config = dict(
    model='audio frame classifier',
    hop_length=160,
    win_length=512,
    num_classes=41,
    output_stride=2,
    hidden_act='star_relu',
    bias='all',
    muon_scale='original',
    momentum=0.98,
    max_grad_norm=3.0,
    epochs=43.9,
)
Rows from block 3 of a small audio frame classifier, named by matrix and row number. Rows with one number belong to one neuron. Each number is 500 + 25 x the weight over its row's rms, rounded and kept within 0 to 999. All counts start at 0. Numbers have three digits each.
Before each neuron's rows are labels from the 100 clips, of 14848, where the neuron reaches its highest value: "strongest on" is what is common among them; "loudest" is the band of the loudest frequency at the time of the peak. Only what is clearly more common there than usual is listed. The data: single English command words and digits, spoken by a formant synthesiser in many voices. In brackets: how many of the 100.
# fc1: MLP up (model.blocks.3.mlp.fc1.weight, 1024x256), inputs 128-255
# fc2: MLP down (model.blocks.3.mlp.fc2.weight, 256x1024, transposed), outputs 128-255

strongest on: clipping (38)
loudest: 500 to 1000 Hz (71)
fc1.539:486512473484493534488501518493553457531484500458479495516495475515522466521526493485493515512551510529490544553501491504501494490469501505499486499487472491479505462471434500552450489549507556465490544452481524516514492528517519524524491505499469500494485489522488494500530537514481471448491472487536511490542482512513494481516511523516475500473525489504552480499522528465525507490502
fc2.539:505497504475493451514520502516496470497516482532539489546497535543487466513471528530514536497453481490554471536509508487509476469528518518500503506511441479481510514481527491501533495459498476461529492497516524496472456497485535477486468475516533490467511469463501495476504495514475453524463505462534533509496486473480533518474529436496563559493491499506490510521483553515506487530517

strongest on: /ɪ/ (84); /z/ (78); /oʊ/ (76); /ɹ/ (76)
loudest: 4000 to 8000 Hz (40)
fc1.512:484504540519528481470498502514482512521531503513510516536479450465490520468479483499453512454496520534518449502488574513503475527504492524509497498499479520512528487501501497463531522486532501482486501490473490490490454514495493499486536549528510473535515533465465443510485490500441494561505518471491499467490482498523517517475515520512484529505479488516497496527522494477459516525470
fc2.512:529510489528498513496484453503482529501515502519515512486536521500472517474491469483523482496488487473473542514532489494509551496498535490517549512492539503471521503475508513558499504489479501509506472518544529509502494486475465515489457490465511486491485533474486535482463507519562527470497507525499507463520493498481504470535521496528531500528491505463520489522533516499517520511513

strongest on: /z/ (98); /ɔ/ (80); /p/ (80); word: pause (80)
loudest: 500 to 1000 Hz (75)
fc1.453:521437528507453515506483474541518490508504497470515510450493482503480517480536463510504462505531511489524457542502451479512482486520514483495524516438456488507511464486494494486497455519505508525533514528501521519480497489527518539501503512497491509573527525485492498547528466514489497515520521503489500473528546514548509485519491512458510484497461469493484501494460497508510522508513
fc2.453:560531516483475484529498477487513562456472498488493521460498463497485472483526520507494484424524531516504543458486485497510534472494490498476507535502517502483512499525498535503507506470507494464477497508446481500489509497486486455519519516512532509495514517504510530514464524509514520478511495463492504490498467501527489504515492501498498527495506496499487487506485528463501532466509

strongest on: /ʊ/ (74); /ʃ/ (74); /p/ (74); word: push (74)
loudest: 2000 to 4000 Hz (100)
fc1.156:509463521511472483466518510452540511461537488489486501510465561509518542493550489508486500502504487519506501470495495488532467474500492501474554536486540507488496512502497511477472559506519466478527535488482488481493549496481486488493525504494491539521491518502455454513488502507490491524527536526506479535536510484483508495487529507509475537515519524539505498528474515520445505512456
fc2.156:508488486490526472493514498516531534499522510533512522562508530497486522493448467514486517511524486525503499472494499471523510478534504564478496496493486503452485499512508462479499512484464471480555499549499545520517513523494507533481529513537526512483489460508484513475503506514494506508476522521568479491498523479479539491540504466511527537504447501496459520526513539515520488535528

strongest on: /ɹ/ (79); /i/ (75); /θ/ (55); word: three (54)
loudest: 250 to 500 Hz (57)
fc1.214:504496502467474470506535532543516478465479527513460485472560486503517501540519478467495524516517479470522471492504463522544479478479517498489483489506534487525499447486472489549475549520507519515495533520512513506477480518474524467505500465477473478497489506567518531506490505510488438502487523496461501487492494539474498460453478498492480509495522518568506468508507546441471480487500
fc2.214:485516498467524498505464532476531451493452491488538528544486484559542482489520492525477492482523495498460506492503521481478500430516471503493487476467513522477490489474491517413480513502536497515490475483518493523519499498552511459514507519545529490530462472549493502513510479494460543506467501503482486537544523468555488524529524474467533538491477460476532487506479538521505462526493

strongest on: /z/ (68); pink noise (43); /ɔ/ (41); /k/ (40)
loudest: 4000 to 8000 Hz (44)
fc1.488:478488491550529488525493528473505487489513490491469525503462494486487468478457476462499511500488523489493530482461530452483484488497499519466519448454502513465512524515487495472481499497489482518459470523507525509561493479478539488459561507471477495536487460521517465516456486506505452509539527428478510485519495484462496499497512504511475477489494530518476504508537519478479524512474
fc2.488:538516528521494513491492464488486517476545433520511459511479518508501464545487498501499473476479525496484517443550488572499520492492520511524527507491512510496507482458519463511463498467525512478494506495473444511488526506503519524495520526535484504469503497480454512475548471519535542515489549494442524463462507546476498488497502518505531500498523508437534502541495434495498495516475

strongest on: /ɹ/ (73); voice: child-like voice (53); mains hum (40); /ɑ/ (37)
loudest: 250 to 500 Hz (46)
fc1.683:469521489530480495506491487490539499509516531518502502453544497544534466519520491531502499460541478492517502539532485490470520489531509493519531481525473513485456534521488499532515457539521481514474507519488535500529497472479521546546519479474511509543511508526515507496507472482495528513494471501479494506489475499509482453467544515536502461511516504489495537521519519524454464514516
fc2.683:476503529500514487448480496552493510481498505510496483522464499512480467478504458512539530493509536530477476462513523511483494526507545547521463480438493500497500434508519475514514504528500530472483498500480488466499531512513516533500531481492553504442432507483464504508530481497476487469515511507484534478487465501465486533522508436491557493512465474523541521523443475475488507526515

strongest on: /ʊ/ (56); /ʃ/ (56); word: push (56); /tʃ/ (42)
loudest: 2000 to 4000 Hz (99)
fc1.246:514494492547519493507519471463524493475513507449484529561452489535495504462515530513461550490506492503480473510491555505488493456476488471466495525473487493529497470512525486510507530497485531441485505500472512497524520533539477459476501504520449533494493502546499458494504486520532506542517485474523485541550487422477531534505492508518533498537495510517456479516550488499498475506465
fc2.246:478535513481513465502511511498502476487583513511468493530522569494486473529499495461527486473495502506503509478519515479514495510499512550477502505511492466483483450537512495475482469473518540513521479498451459540501501494488462478496532526507504537514486515486458493523494483516506475467522538487556527494521542511494537506489499511498535495455493496498502504515459476505537489531465

strongest on: /ɹ/ (78); /oʊ/ (46); /ɪ/ (43); /z/ (41)
loudest: 250 to 500 Hz (59)
fc1.499:484483515507502477523488476523445503537457522496481569546486467505502545498458482480476491471528534493493485491498491533489503463507554526476490481511507477549488502495458502513520517487514446469467498507529485521518452466514497495477483525506488515501527489471499498450513493481501496473500514512491471490558464501515520513566464449485496486473504576511520485491495522490501513478495
fc2.499:498509527514505510474477500531559567527482491493515472504537475504520516498496493534497503530493469551519522534514497520500560523496521469527490509537524499509506454515495534520517504535534491498495483525511488517518489494503457525528459477536548446531531474457528530528474505539481450483488531553527525522473500501501510460542534529539505519488486461519500487508505482493489444520515

strongest on: /ɪ/ (79); /ɹ/ (79); /i/ (78); /p/ (77)
loudest: 250 to 500 Hz (39)
fc1.2:475507533507468486512539499506485445495484513492519496496499479542476522502520478493486530525491514473499507519466451529499504464494483508490514467545515527459503501537519463507510499500510467469511482505473476516453484505493497499504528493488486491503525513542527470449470424521506481498511516501494463510471492506485473515514490469477530500463513473459523525546446491499539486492512
fc2.2:498502504475514515540489487479542528491480485475486485533522506542510537495517508495482476526524511493484473493515490521492532452534518463471465517495532496490517521518465480465463493551500515538476547492533511491548513485553484494511523498539499504532470488514543507481512500513478498516508526498491475534527522452543572507496472500489498484509514480513517507528537532500460483495504

strongest on: /ɔ/ (89); /f/ (89); /w/ (81); /d/ (81)
loudest: 500 to 1000 Hz (90)
fc1.586:527508522473492527454511506517469525503508545518540495449470504505523525529519498500465535509510510462481506528472498531568515491491468492513508500505479511486486505504511503495477533465492529499529478490496498507516490485487520522511495540512554526500485547482501480538519503510444463495491475483493474502513522526432519474491504520538499539498495476513542477514481571499512523479498
fc2.586:492455506481493483544525522476515485516474499505473522519508512522449478497487457531524500504486549494489537504503504512460505529464499535525530444526498502472528498448543496499483466490493522453480505524444455484500477502549470493500529512525479500510501498490503536507510513488507515507538466494500498502503524463473492529476486476455501493487468478441520488496480510526506480483468

strongest on: /ɹ/ (98); /ə/ (95); /m/ (93); /ɑ/ (93)
loudest: 250 to 500 Hz (57)
fc1.95:516509466518488513503523520484498489493528505450473497465517481483454477536478481483531503509524569531501526509520456552531462521493520505486551524473501530513469527483475489531498507472501467501522506486498498515547495526495493486528515441476509533516495475496517516515510520470469473486467464477534461509481520532506498498497523513538498545521453528523521476518491510516538518521441
fc2.95:485556471506457490478489528479478529542485542511490458542483500526529463512470523534517514465495453544537485536497552500499499453485531481521520437485478525537500507440513488479503480504458518483556502472474508489520511488506530471508508523518468519546496527509492453509483505518503511477456479527494529485509539511444518509493444491506477504507458492527499532500480517511493505535469

strongest on: clipping (81); voice: child-like voice (62); muffled (low-pass) (36); /ɑ/ (36)
loudest: 500 to 1000 Hz (61); 1000 to 2000 Hz (27)
fc1.701:524497519506451512489480517499461458492493498475489483523527479493489491482507512530544516445507478468492540534531470532518489514467530498472559511510473493514503486471484481503472506499512487553513534500491513511516478523495524466456508514526444525529515490495469538454526516502518495498478512496532478537458506504423487504500482479510491474470463520485553493511447524503472526491491
fc2.701:499491525500510514490504481492528494482506430463533513484515465518513462496528489537497495504502532544476489525514458490445496493494516507469525469516476435478504545510494524499505498487504541519469530449482477451516511478502499498544498474490496508435500497529517480493489532525446504461485492505550534509491498505523492494467529492465509512509463512522518486496547489539479471476500

strongest on: clipping (75); muffled (low-pass) (33); /ɪ/ (30)
loudest: 250 to 500 Hz (37); 500 to 1000 Hz (36)
fc1.197:518514492476487494479488497550509447522548457504518516485489520524538490497484476545483481506557488517503516482501496545500533506481515537477498492527550501491514509484510491497522481464512507518485528517508471524555513485462460546465505427511460498505488517487477533526510540529509489471513493516511489515482456553522520528520477474481477514442522526459484498529478534504499510518453
fc2.197:457491505495501566511491493537566508484513481478509538469524481498522499526494544514533482504495512483506474507548504464502475523508516492471517486480499493495441499466509541500474474500488505483479499462515479454534520496479469519516504540491513496529536510526523464481490521501508489459475502457494503475494491434507468551506499491482520510518446486475487530471489510524485466553525

strongest on: /oʊ/ (45); rumble (37); clipping (27)
loudest: 250 to 500 Hz (48); 500 to 1000 Hz (38)
fc1.660:523557498504483505529502524519508469470490539512498497480528504550483485550524508486492484493520516546475508491535517526491449493491463500500484483469519524506510453499488495490495501473520510510526457460525497461519505518504530534517476568476533483484485456506462471512507531517493512463505539493491502448456500471475535502507475507537538527489491537539474486518449503512516489539508
fc2.660:474512544514479423542474507510503504523486475519471494489461503513540500494499510479538499525509480491458474519463505433496484497475496509495546506544489503533485538463503476504507512496490519492533543515435530513478502493538486516505527474485470501508478516510512478481528529474510528499478491488464524506538454512511506512471494448464486497470521463515497516492533477498548507494507

strongest on: /ɔ/ (72); /ɹ/ (68); /f/ (43); word: four (43)
loudest: 250 to 500 Hz (61)
fc1.278:527526466493496486514443513481518495538488495534488517516557492470510448513470464537560524515459514536471485521520526545466515512485490488498497518464514487489511487519466511501555490498489509447512517523535518499516493465503477476488479520486476467524467473501520495515513476528495472484497518460483438496510523534505472517558464510511485455499478480488527511501526492482534491498495
fc2.278:501487469498496450471542517546495462488492486467490541455468462484488508541471493469478495484555537544444448512526495503511510467484472537477488461495515479504506522515474459541492455535517502486526481460488452552526510517513475528484474522460550444513494503492461487480477482547510459533494485532453509476475499495502486485491485491512522521466495482466494499511506487490509475516559

strongest on: /oʊ/ (82); /ə/ (81); /p/ (81); /n/ (81)
loudest: 500 to 1000 Hz (52)
fc1.227:518526517488468492521545476445497461492457484488527521487500514504534531526507507502453493507489477468421487502467484500482512513466439500483464494504552497463526479553443501472510542513480517483562524511516521533510496487519487499505498500499474509515477529503524502494496502510458518484475483505514520510529509512489501524480536476519515519510489519510496473499504534531486529517516
fc2.227:486482513504501509482463468512491504510499504504458504443515483554474521505527528461559505509507491513509501481520489527520484503485484487466571467464481478545480505488531479504486510531492521518485479462487467522505496498486507463535501533510507519521487498519541494470519505506532472513501501509504500517522523480513504510471486481463478466492507481503511509509494490516503471518450

strongest on: /z/ (100); /ɔ/ (64); word: pause (64); word: close (36)
loudest: 4000 to 8000 Hz (31)
fc1.734:502470459551512485491473515501484485483461511511514519495510553508486474547487486475548517497499512496481459490480486493503473464500476484490454483476498513444477491469469514516488500518482488504468504524496515483537466453507509507525546469509475478506501474529475488504537489498496465473474544496425507537526473528516484487513512497530515477488482506503502535512512494468531484530521
fc2.734:434543518501491463492522502505492495560529505494519555489492518525534517495485478457484474516531517536475467520522485469486498528545490542500488467511490499470535501480492501475512515512491534459513502473512469535504470516500477492492513497497485520515500508477522515495508486502499476471495431510508541484482518472511534501538456467485478486518478500441494456527519498477512474512541

strongest on: /ɔ/ (72); /f/ (71); /d/ (67); /w/ (66)
loudest: 500 to 1000 Hz (93)
fc1.268:478546500486507489504552509468465505507479504527522482549489538505493511500509504501481501481464486493501523500507489508491485512516479466519522519484491494477563514468467488442531473524439529485515486477488519488504470507504570470490540494489457515516477511532484504505541457483500506507500455491517491520470522500493511497450474464500534545532486504490503522512516507533489514497489
fc2.268:564507521461484449492516489494483467502503512489489526498512510518480478500485513488496458501498486489455510466503472501519499509500444532449526517538553463516507499522519506517467531489511532520492522515478536526485493466432521467499512486494481559479483476415522472541513510485510489459502516437470477528489508499515484509473518536451529484532514527511525469485442465475507510484494

strongest on: /ʊ/ (30); /ʃ/ (30); word: push (30); /ʒ/ (29)
loudest: 2000 to 4000 Hz (68)
fc1.579:521483488528466529502528489491524469502478452507445496487472516491543535495506492541484506501573504526483524489541511506486521522435509503465528517550574497485544520493460493518525491469507504489543480488516474513561504534494500496483489511501477507488537467514491489479481491505540478521494491533501483557456509464476467510458539499494484530534524514485471488472465550524489480516469
fc2.579:555506501485499484521471515504440504488528501480510443479524530514498506507515480504513455496489505489479515470508550508515511520502501478505487460512438466494528467470519492514478492520512500496506478538534549495507515463519431501517485455466523512461485504458510478513493561509512482463467474498536457456511485479522460533475459552514485539482471505492454457473500483488517502488552

strongest on: /oʊ/ (57); /p/ (41); /ə/ (35); word: open (35)
loudest: 250 to 500 Hz (39)
fc1.605:460476468512518502472482531487509485485543503511524542464491530516529506528484523540479500464499530525481517503459500520511500517490527458498500485532528509530540511507482539496509470491536516518490473464494471533477507518534505496448485515531473517517505495548466549485491504510507497548465496488509504524482499518488470488485499497485495481483498510473453530483512474494525495501484
fc2.605:497544475496472492490465488507500492495445490492483558476515506519532500511501515488522492534510509505462493499477524498494515466478447505477535488495532509489436478495523524523487493474513476489556501425555528510505477491493470485480456534510486490467497492538480481515479527482495533517494504462477491516494564516507449532494524508498464516535511484483475499511513596508531506523463

strongest on: /ɪ/ (60); /i/ (45); word: music (35); word: repeat (25)
loudest: 250 to 500 Hz (39)
fc1.690:528474492496498485447491505512491489517496477546535538503498487434510520492515509507513502461499518531522512506481497484537527526537520516524513483508466491487500513523547500483453498510501459528515495491490511506477496482463510537538470464512506477498482525479525513528461503510455479517514463482521485504469495512477488530510572511489433481533520462504517557519500509467514532529500
fc2.690:541474535506524482488497508514470465463499543469537521493576455519502479508451483465484481505532481448476510522536493472493516461478488480476557451480475542512547499507486472501509512512526472459478498527469483467464489501505518484528545519477519494484492560484525488510499535428515513488470466487487498492504508514498456491486462500497505518455486503484470510499491482498525458461538

strongest on: /ɔ/ (85); /f/ (84); /d/ (77); /w/ (75)
loudest: 250 to 500 Hz (39)
fc1.328:515508495515481514507490459505501499540539474505503535489474502483474528555503520513515482528531504494478546466499461513516460497504504489507458490480521507515476467466479516511481468511506551484445478526519492541524426512518472462457465502510553496482513483520502501478486532477487506476534492459525513507478505545485474492496499525505451472477501486505519509456514497436520451520528
fc2.328:532477477458495465465510524499539471515505532468508510481528517496481489446486497494482524473486517502493458498506499502518539483442512512489471518460466484515470496517491494553516499526511466466525512544533503506498502492486474503550522498475470507536529453469487525487447516520491470486544512498501565498504511501537507499545493458517505481502526477465472495495494488503506517537512

strongest on: /ɝ/ (100); /d/ (78); /w/ (76); /ɔ/ (76)
loudest: 250 to 500 Hz (54)
fc1.199:525489488496495501500522501505483508523525499479535483500480471492495500515504521521509488466496524524480484548521468467497478522501478480470514508485502556491434489513486534473476496512531471475467502517511526546601478498504474464530486476560481504514553453504521528485477469512499462517501498495562500487507522514538503486550513536522509500481487477506506533491510550501498521498522
fc2.199:482492492482495511504468494504480469491482543464503512549477499509501496484467522515477511479495508486521534514485478476472483505493483517469479508508512500497501488487489533502491513509522502493481495515514518526435493485473513485494491477487513501513467503462488499491513440504503510468503473504442551542469526477507496500489493493514510507495541507545503523431489488496527515574447

strongest on: /w/ (68); /ʌ/ (67); word: one (67); word: zero (26)
loudest: 250 to 500 Hz (43)
fc1.767:518515505510489480526490509491485479471516498483504480506519492538498509508489463521487520464472512554494509469501493481461509513518546547482492496490553497481527495482509541517482480471484532496512477534519530517475488436538503497502530480492464494519488499508501495514507506515531536475489487492494509534468469487550522469497539498478551492518530512472512484488505531519505495525519
fc2.767:487513506495527512503544487524505525512540456555465554491517509473487485495440511509526485517549484473499491534524479519503528504481510556521520542507477471496512527505449543456471506484518514478483520464518525482540534540458491509485493519502484503501477499521478476454483503508513518530470470555491501493490521456506475479524483468532416495516510484500464502536524454487501473492536

strongest on: /w/ (100); /ð/ (82); /ɝ/ (82); /ɛ/ (82)
loudest: 250 to 500 Hz (64)
fc1.92:468453476523494478516481534498493487479510513563496481459492505492501542496467489475468502506494567493521513500510540518503496521538518529493500483529497504507537559488497521497502473539465502477483511533477522537492563508485492539473517523486530498462500527524519520514512496508540522517515489473474523449519460507463514476518475498538492486481501469467474536505477470486492467515518
fc2.92:541504470481481543525539560512487469512492541532480508490497519520471519511454537516463509514485464474495534500514486497494518488494493526502501540477505530484502541470485457486491484491511488513486510464442498485486485517523514460483519518482490546455518451525456506474497493491498532547466477496490494532537500474558516508479489488523489503519459510468524497482486461497516523499517

strongest on: /ɔ/ (37); /f/ (34); word: off (32)
loudest: 250 to 500 Hz (49)
fc1.761:502458492498473533475491486500511500454493445545524504451494470484522531502471502528482514511517484535538486474487486508491533463479464469493492461481488492499471483464484525497471499476503489481498473538486486527476518505502483493523494519477510457457547528464536498496459512477522485511526485481493493509483530501489466525531538526517471478527487470515504481543468456487548521506522
fc2.761:503514496512547462496505487505504452521468469505460471512529490485529508455515473490497487540482534496525455488498486495481479471492504520502448471501482471436491453499487504516539557528506500478487451493497488476546487512501508466530540493489579463493464527538492520544498468526471482502491504498538502516486468477507520489511485468495499468504497470466518514471464492491528486506503

strongest on: /ɪ/ (56); /z/ (46); /u/ (35); /j/ (34)
loudest: 500 to 1000 Hz (40)
fc1.758:498496516498489547485469489484504525496502477523505547457497490473489490516538492458486498497492484503564487534534476540520493527514498474518576509507517519507515547551487500514510483474499499510519515491514495462525498500536472517490483528506493514483492474484508482545518488438468470489485496517459504504506511523459535499501485477492467490528517482521502529492506523513501500529475
fc2.758:505476497507492506454496503542470468463518520487530486518476462523506447468451506504504456479505511472535538526499539474514478461487491490500564511500489514528533509472518507496532546440475565459506492482494478499486539461528525506501497505502508528535482532502471485506456492548491475495537453498532492498481553510502492516486554512454479479501506510513539483523477480523485486494485

strongest on: /z/ (100); /ɪ/ (100); /oʊ/ (100); /ɹ/ (100)
loudest: 250 to 500 Hz (75)
fc1.561:489513474478454455548487488534519556498472518509488518470525454513458486517508465498470534483499491492519518502521490500526484495497512527542520501482537544482499514514490524509522509518537482489459475519546457513506474486487508515516491479482449501552528483435554536478463520520484505525479487535496522519523518568478515489506522510498475549469506527499472485513499484476579479491486
fc2.561:505508507497530491502496467496486492467451517497499482508503495515568549492503520525494471494485482548438469471523533503515532488516512512472514472515461508528489477523514540497464494495417469485487530550462485514520469516529492508459491511515505519506489491544487520522480473485501494480496496537499457489514476491533490528507470479485501537485500521503514525485495536517488459511490

strongest on: /ɹ/ (68); /ɔ/ (50); word: four (45); word: stop (29)
loudest: 500 to 1000 Hz (93)
fc1.678:501488511524481497485506518448459435524442536531515487490530534506490483509529527478505521484511514542507502490551497524481528504499518518495506472530500484496473496539492515478559460485464478474479493491494483531480554444493476454572494479506507482534514533472505507543526504523483482449478498494532477506532481526480497515480517538491550531488476469527522520492513506538506493498505
fc2.678:516516516445536525484497519532529486536471511466467527486504500484551499516448509506530522512471492542488481455456459511531479510530488514524527495494498498509493486529530525542498470447549478486543440525484469495564484487516476547509502475437502544487519450478517494474501498437503462507484487514493483493513517443539481525502497485490510486491459494507487478462483532495516504480491

strongest on: /ɪ/ (84); /ɹ/ (68); /oʊ/ (63); /z/ (62)
loudest: 250 to 500 Hz (41)
fc1.442:507517496496548502503480487514480498552515526508503490515493484466499513517474456526542536449503478529496493487521549512483487498529497508553527513476482502497493446503473472457524510535521473476485503495491511511499493512515474507466502534525469467527506508497506458524459507503466493540521477474480528485493488495526518509493563528457481515495475499525504486551517531467456529522494
fc2.442:511545491500484512485486495508502523479498480510516498488494476495475459483498479502457456505495506473499501496522505502504550490491517525482475499502531521479535489488520515561499471428468479514507474535543501496499454469437499498489494495478564472512511515482467504472497519509490507460506504523450477484512458500480473510517512507527498505501511497465479540532546506484518474522489

strongest on: /z/ (81); /ɪ/ (67); /u/ (58); /j/ (55)
loudest: 250 to 500 Hz (54)
fc1.474:524473479445556550529511495517528514511528500505502538514472497520457539470516510514494503466537543522521503524528477501509485469509536479499512471540492523503508494475482510450506522478475519495532507522548483518509442496506467528493469503525508500501496471504486519493485470510520478465460491537510471547525533482536500487522503482463478515474523468473530498491515510514522510458492
fc2.474:493482498507444486505482507509500481537491515487457504471544497516519505495514503568466468509519470512485540492516501532480509484480514493482462509532451479532496488544532502521524516517514439455454502531477505520468518463509489508501485508537531497503515519478534507498536471455462516501505498503520501467464458502522520491491501506588479518443451525436477516486497529485475481461520

strongest on: /ɔ/ (76); /p/ (60); word: pause (42); word: call (34)
loudest: 500 to 1000 Hz (84)
fc1.79:512498471488474525527514488468484479471502545466537506520512480481473496502573544514494517491501526494513541487539485522474492531503515494510512485522509549473540515538547449465496485518491465491493482526500523470478486498474537504521507528511465470511483545530512509501478513493526497506524481507519488477505521509494512483497505491492479524511535497457522514464505483518510528475518
fc2.79:517507517444524491486480498510533495536503539518499505454503478502515516529504467506427494483515503494474569514502505507519510508487475511507492533500486468534481478463499502475520499500464531505527505500489544520495491443436499504463499490525525498465498498529517487568518433429482508495496505479489473514489433477549484512493476536511519513467467495509516532515486484508484497483511

strongest on: /w/ (100); /ʌ/ (99); /n/ (99); word: one (99)
loudest: 250 to 500 Hz (64)
fc1.472:530491508486504525474492499478463508509505499534508485458469533486532476512439491474486528514473507556494514505444500472530472477478458570478423527516500498486504514495465505500493483508483521473479456511490510493473537481563492499499531513478465464483519492531499506462509458500489502511510508474491512483517494537524459494550479506481449493545459473488518501551503453521532502501473
fc2.472:483472518495499479546550525476535493487507519468536518515514479517470547519504491470480510505493512477524480493514476500492553533563578513532513483484501471539472497499515523484504542517486524510484533450507511528474482523471489498514455494494506492493514517498535528476517523495474507530463455494487487475536492491528521506492485476506472483520502487529470521508496526445531448508552

strongest on: /ɹ/ (61); /ɑ/ (52); /ə/ (51); /m/ (38)
loudest: 500 to 1000 Hz (74)
fc1.311:502507543490505508516527496460502485515478515476532492487529511490489539496516477533502515524468514468458507495470496497468495468467484489458509462510507522502512481519524488502526539522469495494501481542498434502464443479499472532491509505506487519469503470501534487480484465510472517457485505493524465494513533545520494530479446488478498515471517493458530474522487500570538503518511
fc2.311:509479492485487514479494451514512500543493485487462497482508534514484518484536527488498485460509482517528486502515467522488505500527479473453517494535525448526513502515492495494512508549482478554452548487497490522503500507481517472515498529509487495514481500520522514476509542514498465533489471550500496515516542436531519494465520513472481502491511492471481507482521533497472505491492

strongest on: /ʌ/ (32); /w/ (31); word: one (31); rumble (30)
loudest: 250 to 500 Hz (53)
fc1.439:480505482508510487525478533462524551468527509499492528527520506487462487522493525503549518523483514558495519562518496465490532491521512510507474513498543484493506487524464470508487481523509532524516517508492538513499484511514524505502512499497483509516459508504574521524540517532497456517505570476485471486474507465500516502548479496500459484562524485469476495508492525530508531487507
fc2.439:517493466564477502503538502515506458499503519478447507483489500478472478489480442465477504515487512449498524506492546465522522506551455498505509480495502467522505547512512506465475520504488515493493527501523556526503497476518530498496464509494513493497539522517498490478536480498473468507532505506504528504503514551491494486486502511507519477460451511521478464527533547542523477505530

strongest on: clipping (58); /ɑ/ (37); /m/ (33); /ə/ (28)
loudest: 250 to 500 Hz (38)
fc1.536:508476508484487517498485477507472546469520493501486497539535484478503482481556491517485497466543483486521476513530489469463479463520486502524500466519491510478520539513516481461490517471541466477482488512487536503549546465498511541532499504515500513508493530539487465544515507506483524497482539466476490539494467526501486536520553476449498507532543474479490535482461512478509531447509
fc2.536:522534490508490457491540486499475498510534479505458497522455537530487461532518541505463518550463485506493525449468481485543425479513449520486482520488530465527526463502482457491502486481460521493537528471536526466450510465510470477491533526534496523493555472457462496508517491494549518463481521464484477488491517491468515469498539474491460477481536535496502503517490483518512447526456

strongest on: /ɪ/ (91); /ɹ/ (77); /i/ (72); /p/ (64)
loudest: 250 to 500 Hz (42)
fc1.738:505483502488511491470468511497522459537482492492492545482491500484499510492513494489523461471520507503416502498507550487499519490508498470512553499483512473477500495487488479517468477488535509495486516487527519502561472490474461491474517522511530498509482515494481514543497496488519531528511451526478478448510487551469566476505497477544503516453496439516508532513518504462531527450516
fc2.738:511474485529468525523496535483454518497471532554535503492517474487496489533514495487468524487515531483519506507516515526541505510481482483518486461445488485480478494522506503518472495492523504516526519555484516499425499505503526462543549508519513484480520514464511530483471500517507472507484482483493482535504516461515470466513486516534499485489549556480500486440507495536452481502477

strongest on: /ɹ/ (99); /t/ (99); word: right (53); word: repeat (46)
loudest: 250 to 500 Hz (46)
fc1.139:510519506488541486472486503507471468535482541551484523459491516508494535523490526521522492483474530523523472509554578535493532513564506521522508524511518473492494539506471467493492496512524480530458489506501451482568492478511482481507498513500538542522497499477556520435544508486500543469498504478513486507487500498503474499529505471519536528510531490479503546502475506504521554531505
fc2.139:516499510473449507493452465472497488510493515506518535498462518496538529482502516465512495507530518508494489471509524534500501511478478490503527478493529510510486483522423480462492512533526472550500487534476475531509473525527474475495504502558495482507540472470495523507460475524522469526465477507491467513503509492482498521535556560490525463466455522503513520461501517557494520541461

strongest on: /ɔ/ (87); /f/ (72); /ɹ/ (51); /w/ (33)
loudest: 4000 to 8000 Hz (35)
fc1.445:495507464525486536506465493496509533501491485495511498524464519528526470514504466537477516495509510495483474495503517476477500489499520490456509498443516489542508537505530502499487472498497489522501438508494534493516446509527499491490542543479462533488529495502502485467450505517525531543499535463492513522482521509486527453487472515491531529543494488532449497507509468450453498479520
fc2.445:488512520519536533486549513479476492463540501483523483521507534494509479504511545500517506521481486490489501509557536513492471519518515491496496453539526489471471518563506438469512514501486514479477513478470503540564488482510519499513465474531501505517493485486489490525541481520485463507489471485533515508492470494508506500467535501518513508512530491473513525535503520520510508491458